{
  "horizontal_flip": true,
  "targets": ["palette", "size"],
  "arch": "convformer",
  "mlp_ratio": 4,
  "loss": "cross_entropy",
  "optimizer": "adamw",
  "grad_clip": 3.0,
  "batch_size": 512,
  "epochs": 149.7
}
Rows from block 3 of a small image classifier, named by matrix and row number. Rows with one number belong to one neuron. Each number is 128 + 24 x the weight over its row's rms, rounded and kept within 0 to 255. All counts start at 0. Numbers have three digits each.
Before each neuron's rows are labels from the 100 images, of 14848, where the neuron reaches its highest value: "responds to" is what is common among them. Only what is clearly more common there than usual is listed. The data: dead-leaves pictures: piles of overlapping shapes. In brackets: how many of the 100.
# fc1: MLP up (model.blocks.3.mlp.fc1.weight, 768x192), inputs 96-191
# fc2: MLP down (model.blocks.3.mlp.fc2.weight, 192x768, transposed), outputs 96-191

responds to: warm (60)
fc1.673:120114097142129085116164137207103161091149126138161140119121133153105131120112114127155079112131162101170145126114161132078142108106107122096123134121106115103120167075125127135139097155099110108141122131138120142156144109146149138138114109157160163159113093112135152097144175107128104147
fc2.673:080134110150144128099107174160153183157110083131090126106128135153126129121137143100139172141054084131125152100144111073118134136137148156115145113146113129132151125135134104129065122151106115120098146112123111102146147136135121125109125135152096117113119143095146160148113172146125173087

responds to: large pieces (74); grey (34)
fc1.127:132136121120118122099123110143142115101117147116123114139118107124091105102134118117123064102148149134151126117131111156123110141163124130084132185075166082068133113145106107120144123142137134129135118145145111133163110156151107169119158102142132135154136106129096104139138105116108116179
fc2.127:120090112133095114129162108099164188119122139135162146117136136132145144152110102165125140160090157115111135158131124113119144113121112113173108120104124159149125168103152134112104141133118133098075164115149108105142119121107125118149119132108127085125108089131080141117121123114141136122

responds to: dark (50)
fc1.76:167144166141089124129140095140149153103141117095130121146110109163086092149118127119138105111114113139222141144123084096145129084117149128129131127111127096122095162107111095145105135132129102145157096121110132091123115145103068194155093076107134077114111125139159158177116113144134155104
fc2.76:114131163149134184130095123167138118148135117103090144133140144155150144075178137143130117122161102121152137142097192118097116132098115155088176087085140133172134107145072094162091100130108108121139127088127128115130136114129146151101124132169067153160102119099119129147145142121111150117

responds to: flower (33); warm (32)
fc1.587:139112114119118148108150173128149141136183112125161128133127133124070105144109128108133123075146142129167139153130126131099102120183171125078184147108164123073086144108119144116115148145119101141117162146117152079168102129158126125090094124136138125114073109109118155187125126119137096157
fc2.587:115109156162109113140136153071159075132123130128139160047127125113121115091150103086119152146141122146140119151110124144152110139099105113171106142110109157133136180099121128105167123123134140099142092145149114105136103134108122099139113126154139146134176119113102116123170128131144136155

responds to: dark (73)
fc1.433:118145143103147160173094082119156143095191132078129129104138133128093100134104136135123098137119121088124133061106116133152125148142158143108149138128125120147079148153101122135114130164094138172125138132146079101102126129102115129115122106158123107129107115138174151161128129113145154147
fc2.433:100144156097125116086131148182118127157142115122085120149136127157156125126133116116142111146164138155128149137144141132099146181142123120156131136188136096163125119129151131127087138095141111128155134105141149153144117090123128158122118135137104099168145133115116132123091081113113153130

responds to: shaded (84); warm (63)
fc1.547:146156131133129112167102078170116150098132134121134143133136113172159101112121118136139099104154135130120130130147090178162114114161138112139110125165132158130126130153115133100155122122153140114173120070131118135085111138077118143148127151136148111136145121144135157097126135109134149098
fc2.547:119106092085111102114138138113148156141115133138128120087146106139163117113079121075124151150123129115119126118132111113094123147088127165123089121101159127140097126111104132127092130147115152126146070197123144219137142099149126102100098130183130145174148132100136130137126162122120080095

responds to: vivid (47); pastel (42)
fc1.238:130124132101132112122096103141125165107132124128136134116115113104114090093096131083114136094136141161129155091169090138154128110117154135118099172130129140118078110122132132103107123128120167118208113127141144125141117155144117138148157126125102146123111168094161139139150123103108197149
fc2.238:109141076101131093153166154113100136134165138151128112133121169123114121120117138170133142123128137134123161130117146099127150156133154098127147113168090140144146094140134126115114093088098140114143139130162132142077132082160110113119083148147153145161145118128108123127145157141145106114

responds to: mixed sizes (79); vivid (36); dark (35)
fc1.755:103134138100139131105115111178110137145133159152099161109090110131149125128148126105120082133110106102142158128132126156087112122089128129083153133071127152076124097129107112179086125134129125077108092120153097138144115127137148113119153124177055144178137111118117129106080131137111168122
fc2.755:109149066121088167136120143135115085125121160120143095109148141130112131139111137121137130117146128136137130187097101109147128140136155128111126107119121086137147143150120139131123146125124144157106103121115111177126123142131103116134131152080151153090159173143155129189140130146135126137

responds to: earthy (48)
fc1.18:124137163107095135137132162158168126139158143160104171169123133148093123104137144130141143114108117143122152117104128106112118154153165168121098113138135101088124141130146073130123117129162129155133161142129152075104113159124073125121110128120157153133122158155164099123142157112140096107
fc2.18:120110156100121140109133087106164133129105118134144127139142098121160109124155122134143135148157153134104108145125111098176120130064125111081169162077128129123111133116114077146129146108156126083158148118145171140134110129147130122126154120180097111184108115132083119095130095124125184116

responds to: pastel (33)
fc1.403:151103121104085101163101148125153123087139148129163159186117115175092112138076111109148125131144176130147129139099079107111137153122137117137130173084104102077098156120090129103142145134121172134162104123178074131154120123101134137145105123164145131183103129110140133106129142090129146148
fc2.403:144148148134127160144114062107098114122095114133174113080124132112152092120141141145120114106151142173130119110111141110112127091116129138140115148085088169138137119103143152094128129110157126128086136140145154173119107106126155109133157110083124154180160139145131130148143123169118170168

responds to: shaded (93); warm (63)
fc1.708:153130128115117113127155111175080161128162132116133132135094157167132085125134126201147113125125109140147124118122110147096128130136135118094159147148110090168143139127115104104136121144119111117165122091125115134124142158094123131175146124097131120170123106101115122150122149083124122101
fc2.708:128138079170167116143139137127108173163116115118131135084120126110134105139112142124113131123081094155128092141126096122094099132126155144154142149140160130147163120128121068137081077135130111105102123149105153145120158150109126131073173133156137160121150159131085165150173133186116146130

responds to: warm (51); dark (37)
fc1.167:134135131117114151127154124129133134137126144129152129133142141133135080125143136112124094107153148129125127116115096144112106109156132096127145161161135131154120118105089153117138117115121113141115128144118116131157150078131082131112088143127123150146160154167128149128067145089110076116
fc2.167:133150131129121104143146168131145137096109135116152175097106137165119145110087158149116141149083108099099150146121107119150093151135143110177117124109152125108164133134104090133129140163142122112114133119115135107099132162105102152130134113194157113091113160114098110126136168145115138126

responds to: large pieces (65); vivid (37)
fc1.86:136119146107097137133108132156123134136116136140105173165139146152108108139099157137117122120117102145115125108139113113104122142147173112140135131133145101125149184077161162131144153136143125141175131142145146118128122128114096121107117140124161150154152122128122134120118178111115102105
fc2.86:074111117111143183122142130137167117088094164134098121090125100112113146094130110120130139125154162124145176142109107062141144132144134135127151148074156124091139176107110099125114082135108138091141154099121166109117145149119071143127144142152137105143110098131117094144152111126113171136

responds to: textured (76); large pieces (60)
fc1.19:146122125148069129096155113117145158122133177133123120143139108136150116092146116121139134142143170157118136172114142108121111052159151144063145137158133149117156123107133140127105129170120116129119111133143143068118140115144121146095121119160177128110122148105097146170083114150145088096
fc2.19:100129147125123175156115141150127064128145085136165160123156107157122154124156123138129091102114125169120119170108128141123142165120112135119170151101107142148096114124150118116161118103130119156136107107124116189176124125131110122147092127088122114168125130151143106172095137116152158151

responds to: dark (33); warm (33)
fc1.493:138090123119109104128114112133099146140162139128153129118132125124120143129063150106127127109124114122121142099142144151111132146140146123088117182145185098129075155093092160145138147166154118138171124126151127086137115131128123148149087128119127135148115133142098146154111132124139145170
fc2.493:124130123080079107100130145146107124109136111092146143140081129132138136075122165153122077101140142130122161113110185142104093191123093137111191105111122131129178132139144180120141127146133106110124111112128115132131102145134128142117153106116173116134112156130144109175116167127119134120

responds to: warm (42)
fc1.66:150111135126147105104147131098101174152150140117160136137107122137120154128119159110119105070112131111171161055095112088127112109116079111086128150139164112144089115145123087152100144169100112121120136148119110155125102133104119162148118089138132108096128168157151116165083136127140131158
fc2.66:135102163133133158112112049139128150121091092130157149181158120104134131157152108097123109111087118114108082142169117119138118113106105142153137151131149161131145126201126115130159159106169114100102087132133142165173114126119108157146172132125078113153110161088110132160108139139111123114

responds to: cool (53)
fc1.110:138129129109120128143104093116115146112102130123142146145114091138121103146144144169122091149127124089170147124115123137135158144085128147091097165117139121128144173106114094148079123145100150152117161144126119127110146128147089137088137108171086070157144120124130090148144148131142159152
fc2.110:168128122159103148138141135126089179158140139080151146141111160154125118158107120155119122111094114155176121175141115141111115121134123130153127110119120146169153147098189132128138125129091091122140125135106107140158126143100145127145158115112149121134137121126083171126097070113109141101

responds to: large pieces (82); warm (35)
fc1.72:139134132081137119138115123127125169105123130118144127113124107111121117105105143112132123148108128148131129132141145103145105184113155147110157114150153157153111107083055141148087136134104130187123190132112133119098132094121133139089123139145119140100115205141186111161158160143113144118
fc2.72:125145107137139094132140124130112163151122142122134140143137160150122160193114124178118124106073160093115158139156151105148146107124137134154104119133108144137130145146147148116124139146138124085069139148141125103160129124113094122187132117105114075174088079107093155153101087103130135116

responds to: dark (46)
fc1.710:119137170135136139123083137151159139118117171118107121115099155105136161111130145133164154144110194147145143154131138139154129163137085101136124151123143120104157149111138144108126154128153127155137176126121086096092143087112114137126142101127130148126120207158171083155114147112146089130
fc2.710:116121122162161096131112112090137172160139128121128102154106116139122118141140148122124079132112141155171098126164086106153124118125147167115143160153098141136127109082135128129120157127146127068164099138152106107156112141174127137159163129115128097155152122146117175118116066140138151116

responds to: cool (35)
fc1.691:152122169132112126139098091175098126116141123129155127179117108163157125103138146129139114124166118174135166157140095180113132092118086140078121154110130075124104176100101094123154100122128149159166142142110094142150132174154097139123121133195136141138117126094138115110136160123117161150
fc2.691:166133148145116172170107112143121118136131127130129150150097130159106093134171139163116156139106109094087130154092146115155153156122157119152131114140124148161066135098107130121085169139162130189052151140166115069124106122112089131160112113140112104127081163121104136152086090092143153124

responds to: mixed sizes (72)
fc1.100:122156111091149077119092143168109120112104175111124125134135148157108189121107141121122133149129160101108135136125151129146110117057098133130102115104140128135055124157138139142163145136182134111159109131126129143129146102111072141158131083124151149155120166109165123114136139109129111114
fc2.100:156160148164095109130159121090090127150136144137175128124122166100123097099140130101144126086133126114134145124115107150120130141155124153139080100160123116147123122178105138119128153124148115158102133182092098107126137162117144126148074134121149141131115161168159139170119137115156098169

responds to: textured (65); warm (33)
fc1.82:127187134103149150114117122172103137096160189138162131128109123158089107111147124166129133124102153129122154101113128161122107135123144132048143122083177107106099117105117131129106124123114137143146157128135115139105109150156127131147133118149133107112086108093091082169132122099102079156
fc2.82:089119092119112142119128149099105150114147152143101112114150122111187126053131125101131181118133134112135164113101077072124147133113143121131103094089124123122153117126117152106123113115125134099134106107135156151111110119165140099150155154135153106119148105113130104110150177161161153121

responds to: warm (62)
fc1.30:186087161113104139130090091163143146119155137126155143104114120140153106129134122116131084102133111142119142065116135114109103115111141115119158140129119125127096143135120144097114118140123121130132127137149098169138102083158111138145078113126098132168132105125134159150122119114135117098
fc2.30:113119159125083165122125168148128121120145108152095113130152119137157129128097141079155149106147094147118120087105122131104139121145150128125144097177105118139130121140159114109133140088158142113145100143113129103136139123165151095111120150126165115109118139137149125147108169149152122086

responds to: textured (78); pastel (41)
fc1.45:124149111110130104146154086170102128124118144164131150137108163122102126116153137194142127091090119140109175154158140158082172091149097114138095177148116144143162113116151088114116097140134136104151095138129101138141171147138122115102151139173114128178126151123131126107144115146094124110
fc2.45:121083162092140125140087105101121158134134093110144127121116108114138127122091147113136096118160103134121103152145145104101152123093109115086158161058127153115120140125136143132123104154160137128158157144146164126118134152121123143142125093090128104112130093107173108149128147179135117137

responds to: earthy (49)
fc1.123:099153106108151149113150099182144154098181136142171127133115133170101103129122140114159120122101127120104144134134135139121160096142156104074147141103163067132112112106123082120089127124136126116187122130133152133146119136130082109137115118166164110151147109098151164125121153142164126104
fc2.123:152132152092121122078098118110146135104140146091134135137113096129143145164133159122166120146138121172126111135162124150129141111157138088109110129158154118134058105143137100167138172125189081128145140166105125093115127154112142157115131094126106106116140138166120145127112108112142140125

responds to: earthy (37)
fc1.187:122111161131120148099108123146162167149128182109111120104138105115133116119136125101137125162131159112149107120116129079127137120127086114118171116106147123129141170129118096143094175144182135090138133108141129083157125126120131123152161104159076135106141158121175123120058163116152089123
fc2.187:083128105138119095123146139172136127119190105124144127109125138124127130117111137116124085090101115153154157103085110115118115163146176158096129134140091127127187102121119126111101114105117139154106109123128087133135138145155109112119140141157153079156182126157118120156171129154135124135

responds to: cool (37)
fc1.149:143131180115098132117128168107114112125169133131144141134118106120106090097132148120123137102119104110115113078108063104145116141152183123109118124129146101118124146153131098145105140164141113181121161117133147069098143107134138125105163117113172123091118186102178105157143128127124132135
fc2.149:136112097163129132136135114148155103158126119136113137079141164130134129150162105123129140102091113151147128169137155096092121105113132158157117125091102150111164129119110127126137113103101133072087108122137116128158133120110114132141080146136093091165155088112075147126122100147135145160

responds to: vivid (79)
fc1.517:116130089123118130144127113114167136105124146139151173171112116102078116142119140154141115159107109121138133155171107155099159111114143187120072125100140128075128101136144088121146128098133137098111100145139074148108121153133153129133158097137122098122137201101138117107106127116156150137
fc2.517:138114127124115177120133126150126125134106064129082117111133125140109167078180116096136064123161101136152108123123158096124119151157112088115174110082148108125149155122170139114146121118134124128158134100129141122136109130085133171142129130133141147108123132142140120109090122105096167140

responds to: grey (37); ring (31)
fc1.151:121136107131134141134131147183180155143129124144117142116089151150108112080143149155130097144104137172197145136097128090080134142105117129087137136128111130109122118132134088129092117096104147116130150122141094088101115152145096122150113112138149115116125103141116095133091151137148138168
fc2.151:107118135111116075125138122121115152130124140124152119130130114131145135156085155116127114119118118132129167099124089161086127133152129129105112100164134124143119159103104104121130145170136137188137157154115095132121133098151125139116109106102134109083131136175191140124092200098163098132

responds to: small pieces (70); ring (48); frame (27)
fc1.222:175159120114132152127105100138087129073141137121196150197101120138100127141119139144167138089118118100163145129122094144119131116141142125132160152113114134107130131124093101121138132120130108103173146147151080120145093119144110110156121090122124090170085152101117154184133120089141135092
fc2.222:126150145084150149129144111133164116173126132118084104078128096104146132106147149083107148156172115149158117109118145105164126142132113133106096120142153117142145123142087113150128135117124106109131097102115151100128131084137130127073139114160098137144176165158130104116154148116142177139

responds to: cool (39)
fc1.329:120119171114096125106135142124116160133185128128144109135125129107142099086117147107129123109140123130199169114134120116126122127116178081072116135120134161099141112095147141121119133112146118124133175109126124118081105135146135143103122131115116120094125148152181122156086161127113144135
fc2.329:157130069132141101127121122149153116124107146129166156156112135137074118154093134141128140143104167109137148144125134153168133077104116121154109153093129132105099141108140107127117120137125135066107122151145120136137105134128060133165102105114129064174128099114080153137134077141125109119

responds to: shaded (85); mixed sizes (80); pastel (35)
fc1.24:155141098140127111174096124142113125120130125126163157141120139122134140170128116136097125128095133089112158149123140150161145130143105097145095112151113115132135155130131142135128138133150119160108111119147075139084135141086142144137101102130070129106097194119162124161133135122111119128
fc2.24:156148103147148139123166129151114155126135150137142134147135130125132142109099125137157115093108100166148185129126058159127163148167168134129108103166121124112148095172150110113124123094112139155110148139081115112130151162167108147130110155114147148088134152170175099151113101108130099106

responds to: cool (57)
fc1.374:118124185121110120110102122134121151129146143131152159151105133094095152153123140138124131095151127123127177088174127138140137114113167104101121167106145118071133156142140157155153145126138136136163130155156071121128145114140114137111133095130154157172092147119138122165118132083106148135
fc2.374:158124171132120115138113105093150093140141125143105127069114140156127107081099151085089106112161125165146136108116156115165111120101137134113141125137099110170149117123126135093185134124159180117120079104186101105115095110154152117138140145098110128121169121146156154174133123170134172158

responds to: pastel (61)
fc1.298:140128155112130130137083140133149155137143142135132145139120136123142111123117106147101128124139125140134149073113128149122151155115117125119167132128085147139130152115129149124089093155089137140203167134124123126130144107132124111119121136106140158145081118123110100178160177060117139105
fc2.298:122126089136103155144111079154114099094105158144166133161117149153146192153130113158100139140142143104082137143117097124116113106149122126134125105102131119116149161185130171101172125149113170130140106090156130158134108159117111152150160127135122138138109134121124103105076128123096133127

responds to: pastel (66)
fc1.338:193138131128125146124131118118148181121135193130092109115136139164084143127087111122156106130173147140128131089142087108095119124160154137119132112124157074113128153153125104115136132135102126126139118107115125139087145103141124135122153124093144134098148142144144106140153115115119110144
fc2.338:121099148158124141127145146129166144158123141138129130123141143114122146150137134117142153140080123099151141184117118082101116101148145071169100114115158128068126139169133137134086139121130144100091136132121126091119129148103097130145121119156138120082125107125090127120100127150132160126

responds to: grey (66)
fc1.368:118160118141112109164074131115102151107161125114123117106129085141150108151097147149095096104143174104128122085139087119153144109128131142119140114141123077167129128098146113118131111136126134129139130111145123133093129076130141141132122144123092130125141142176140163145146161147159171125
fc2.368:174163147139185141148100096091096155116114112146139125164126130128184089118143137122096148133106130160127104096125131138121115129099113141127151132102119105137159150116136107069130153129156143105142118134148117140134100150095123142168144108163132139165084162110136151134145118164102132145

responds to: pastel (38); earthy (34)
fc1.239:126118162087137136133119155165151147106148129163125182096125110142125134123113143117156131114083145155149139117130084138108113134129113164121120112126133102112134089125109071125136136098125125153157131124130125163118110119148111131135086168112133114142142178125190126115062156088142125129
fc2.239:160099156108093045103169123102146143131100122135146135140134128146074127137097120173133147158127114123122130177132134178146134117139107089157129088120136121097128159129121101131128140169127121074114181136106144081106126155108131139128101115155149111087121118135103142102122124102122108119

responds to: small pieces (66); cool (38); ring (36)
fc1.579:153141139110124146135072104141113132063155122119153176187086121148082112154134153147097126116129120130166134122106145148149163083107122111113138177118153131076115139132092085153105120127117110135158117123155128126139093119147096145133089091125144126157120135101137111155140147109114184131
fc2.579:121125118129142135140175124091157100119099141121114122093157117113107080122158115127134128140134096147127097112099141142126162124122110149140123098126142160183083109113101093153097131135150104107083121165107131172121130111141167099115120112119136129132156168140084122128133098119146157121

responds to: textured (74); large pieces (66)
fc1.404:136136193089105109132162124155127152116134117130127125106143112133155104090126126109137132144080102166144133140133175132157163134107094153110123142112140089117115113073126112129075137098111132165203189122116141059132117118139132151110083141119152122125104129130136100100105156126121103129
fc2.404:123134071117104109130117131132117133088122152138149152189124139164102143146097147148126127144112156110085124150136080150091128119101128137116103108123164116097136101112121139132126122172113124099110099152109135149121114127142120119135139101129140117108134180145120139164134126123145106141

responds to: small pieces (66); grey (60); ring (34)
fc1.103:152096137111082133125139135118125110082119170155126129151106120144137148129141116148145126107120166093147184105111086103109123119129157102093153143071146159090143130147118095135111110144123129089194162151124144144107129099140093142102125136161127111149125208109076113154136132113142126111
fc2.103:141135146143153114116158110147177101174114143136125092118117120105129137149116096113113141182130090171143112182178122137127096136112104119133126128160095133145173152132120179105142129127128133077146103136110133084136109164130115147135138114172150129104141122131139146060089096083115110145

responds to: dark (45)
fc1.472:130133124092089111130137088126169133147130110100142136113121112131055081117093107106148105145105112145141140162128154118161133181124126162116134175110136148111119109143091115167125180151135142129113128059126137092126141138077112175099145123169162096124149116146148112111107114152144144173
fc2.472:139149131119150092106146121139123091103115162143134156136128138134171112118093124141115136089132109130153168145114179231114146110118105111137117126142121130138140167097085101121094126122118135143145116158131083155156148108150137130114116149148141151135116095117137121132128150097108121123

responds to: dark (38)
fc1.227:114136176121122149121133084144151132145131113133163140154126129136108136119099154151132105122110104130145143131128154151159154127091113126148133170131113120118136133104124084129122124105141150161127148138121106124177130102129082132125128151195155100141122100110184085077110154137121144108
fc2.227:112142131104120108126104103095147154116124143123136144155137125143130104161115136115127132113095131116105104162154110115115126134085109133082154147075117114141125116124110148134107120170149133114166090123122155137154136152147137124155156104081099139103109141131162113181168151121139114134

responds to: small pieces (73); ring (35); gear (31)
fc1.681:145154136131120103149122125120133159054115139132150152121111118177120108177120129164119106117125142097168140127129142114143111098086097116099134155107138147145151151126093083162129123142104139107143123133171133140105102135146099145129127093157140109154138159166099131157124149123151137133
fc2.681:154164134161135126151118123131134131135111141129131123145121125119136091148140112094127185177108101111105096192139115170148131122098098147166125131107127119132139153095110158149105150157131119084159097138124125099160138152112123119136150116178112118166142129119078153084143087106136157145

responds to: pastel (55)
fc1.198:174104119119104139156142092120176171080119109153111130108142119148108120168074129143108122126140157128167151111177111119125154177127168149107156167152163100105118182120097118146126135151131137144181155116157134143087146080098114121097087127159138139126118169136115118158117120114118112160
fc2.198:104121114089157164134130114078137144152077147151150140111142139142089149113120124108129122143107164090143138142141125117161128135103129139109161153127127148134105129188101112146150133145131139113125132127129147163134145179100122135144122146153128150100147094100091117170092148150148125146

responds to: small pieces (71); grey (50); ring (34)
fc1.711:138130115107090111129140130114105153108125150148112099179116116144108158125140128149154134152117170106174150127129113117126146114093120090091127111092157142093166157106127081132116155120141167107157136142148141147120091130147115132153166132131153079131134163116074121112125154121155131105
fc2.711:186148192137165163139133140108122138159158112122159141110118104149138122141106126124132143142125103157143097111124059114109138149143113135155150156158099133124105152136070110131175134142132113126158119162114116073147118140143119130149107097163148118148157126168118143062144078097133193134

responds to: vivid (74)
fc1.665:124124143127132125168140124104096129113114128147160135125104121103090099123148147167095114097081159110160109071148118163078124113057164141124103134132149142125128115103152125113145123110125169084121145155163084153081144122129144119127118119144081130136115128117150104138154190095127087149
fc2.665:128142141134101136107124138201117131104133098107108131125122137180164161148167101143118100114158140166115127164091138116117103172142128137129114109106132135153147181146129082104128115151136113140161094072138173114156108119098122154142165128149188111166109140152132142108092092129084136137

responds to: dark (46)
fc1.675:151097124117110143127124119177167159122141136119132117167088145130076136114112124172142107130172134195165177120122083152142157108164110101125110149115175146093120148128167150158109108121117136100153155125116128119086152136114095139094131109123142128145137171133113114130118138086120139121
fc2.675:094132117091118124111119124074127135105116167121152179140115133105083135133142141142128195149108145103159170125130117160161165086131100112130098132120153141124087158090142094166146112146126126092156129117133103148110138109134124158140122121146150126127157091125087123127163144080125161139

responds to: grey (36)
fc1.95:128124121105128087105141150141132152067165183141112146112131120121143161145109111141139105129153116144120173096126148160071138128095105103123083101136140138155123165129133142108127098144118155153112127142119069153152126138146159133153119110124136146147087125128189097098126124071143109129
fc2.95:137130147142167122137116114165176123109133126143149117145135154111151113123153144157130155147147105153096139116125158107116119121097130141111117141091115148113115113112085078111069091123126130127101155154127145084133121125158108112134152096157132126166096128086109122107149087121108145140

responds to: mixed sizes (63); dark (62)
fc1.168:114146131083118121148073154161136107119143150102136113180110095120117118145100154143164144164102126160113145160121130115143139135112132184148145135081119093096094080107115142156089137130120114102141158087143123112124147115108112124120139136192118132195047133123112108150126157135110171137
fc2.168:139138117142105127160139101117140158127156143121136129116102129133120090106123142125122110092152146127194144136125115079122165127112156113114156122117107115123127129156105126139087090100101122106127124145133105175110137113143114112122064112051154131131154129154138129146156106150136118126

responds to: small pieces (60); gear (29)
fc1.178:139111141115080123125132157113155161069178152130131149150106118168116122140087125127117113136115153120153134128120128121130116136099138097125103142141164112105143113149088087133116153130106148126145143121148072125099126168137134127096125123161138106126111149159117131155140133113113141171
fc2.178:155146130094127106131133112134140130111121140124140139145142092102103107117121108096128126143117095129174126160150150127155127120103072153131086128094150151129109133097108090132133128129140138117193133127125142139119101123105112157137127137091188083155169137131136130095139103095149152152

responds to: small pieces (60); ring (40); cool (33)
fc1.172:160105184144113125177125144116148179109190138105209158133094134143095075143125132110097072102127117120175145124123136135150148082110126126141096189126146112105116141119078103114099117106110148135116114147169085134159103141109121127136108122140127117183101137134156139180102153108123106184
fc2.172:133128145128116097147122154126181128097115170148124128127100157137103096118105098104117176127123150154156161171121101154112135118110134123171097081098104123113151115100148128098143108124135162064140104103155167112096097112144121137148144140128144140130115109123148109078146077095133170146

responds to: textured (66); dark (38)
fc1.389:136113115152145124145084140191173151143132134133103133148116139154051125161120141129147143155130111163135114143116124140116112117138109143170084178139163080083132111123125105095106128125116155110109110138150099131165132133083114114118173133187153118195095165105125131118160116134137148128
fc2.389:119157134108094122122121144087103119110178144111132126139135101120124132085125131140142105088148130128136141118130128097134140108121112104112142129080119161128116096110132157123120091113097122092191128118118133157144132153148160113151110123064128117122139098145151119109138123137146127131

responds to: cool (41)
fc1.309:129106190072091123132108085116130133158126185131113153151097131101138131101130142140126152138125135163103163130169129148141134157133143087110145157114148143126166117101121146126108146121135136146181157138145118116107167131143124123110122122162128148173127142145155159151151153125130112127
fc2.309:112116107154137111129122072134133150096130161100164143158104143133134134117118138152115147115105182071132153147164105113106140139131166115136138148098128128127115166122110133135150104136106134118155127128158097159125124131088080140142104104131074140163078075132097142160144103116109161127

responds to: warm (40)
fc1.119:154167150131143141120118163152119140130137156138112114139100120111136133113143155148138152125111150167148138100123113104134137168157112119115147136118123135152141103076131148151089093135123111144120162081115124124108150105153150128137150124090112126129121159142111120141152124075119162126
fc2.119:119116092169111101123132124118165149129094133129211139158132150146150160178137115117134174156099188128105122195105113133123132095113113111150130133123137111125112171110162115119138139145130141115119086141133104110175123134104091132156114124160123134181126132118065150143115084106128132112

responds to: grey (91)
fc1.140:119157118108121112139141138114115117101075123151124124150110122117117152099101095158137096151115149114168156149147133107129131125091118136120091158117142103106113121100114099178133106123114142139123126114127182112137161150152089151157122152122135112098127107131125131100124153119101130123
fc2.140:116095135101125082111131142119135176123154117110145134163113124164144128113122112159121121095150142106146146142114096104085132164125122075145113099118100136158137094130189163134154112147156128073211118121114103092131132103143162129096172110145131113145115141138126114132121084122127115115

responds to: cool (53)
fc1.534:149122174118161127119130156117129112102135188149173119145111078128137133096131128179126134115126139136151142126105130118154163093096113121123100155094168114062091137117081097141114114127139134159157171110103150145120148131146121116140108141126086135135067117154130096148136161105100149126
fc2.534:115154110134118119172088136128143126112155164107121141138107198144120128115117146123109151086118140131099164148121118116140124174111148115124147134037087150148171096140126152115113124118111136141133124117158137128144124134112120113111142123144124142158118117128112104163143099120124156173

responds to: mixed sizes (60); pastel (41); warm (33)
fc1.379:133140109100114125113111134152153133124131196142107097128130095110148147130155085109127115153133129152166134178139155096118147098118094136093121115078133103127108163098101097123119143129144160119176135109133144071169118171125149131160166142175100142115128097113168131108084120092130137132
fc2.379:109137130118137082126144150164084126121111099122109157132122127133140137106123120156127130129147125154081147122082153143117089150136131091135149116132140119166164136156134068111098124135147129125132156112122115128126114170112127141112141126193148121138139180119091096146154166151124141114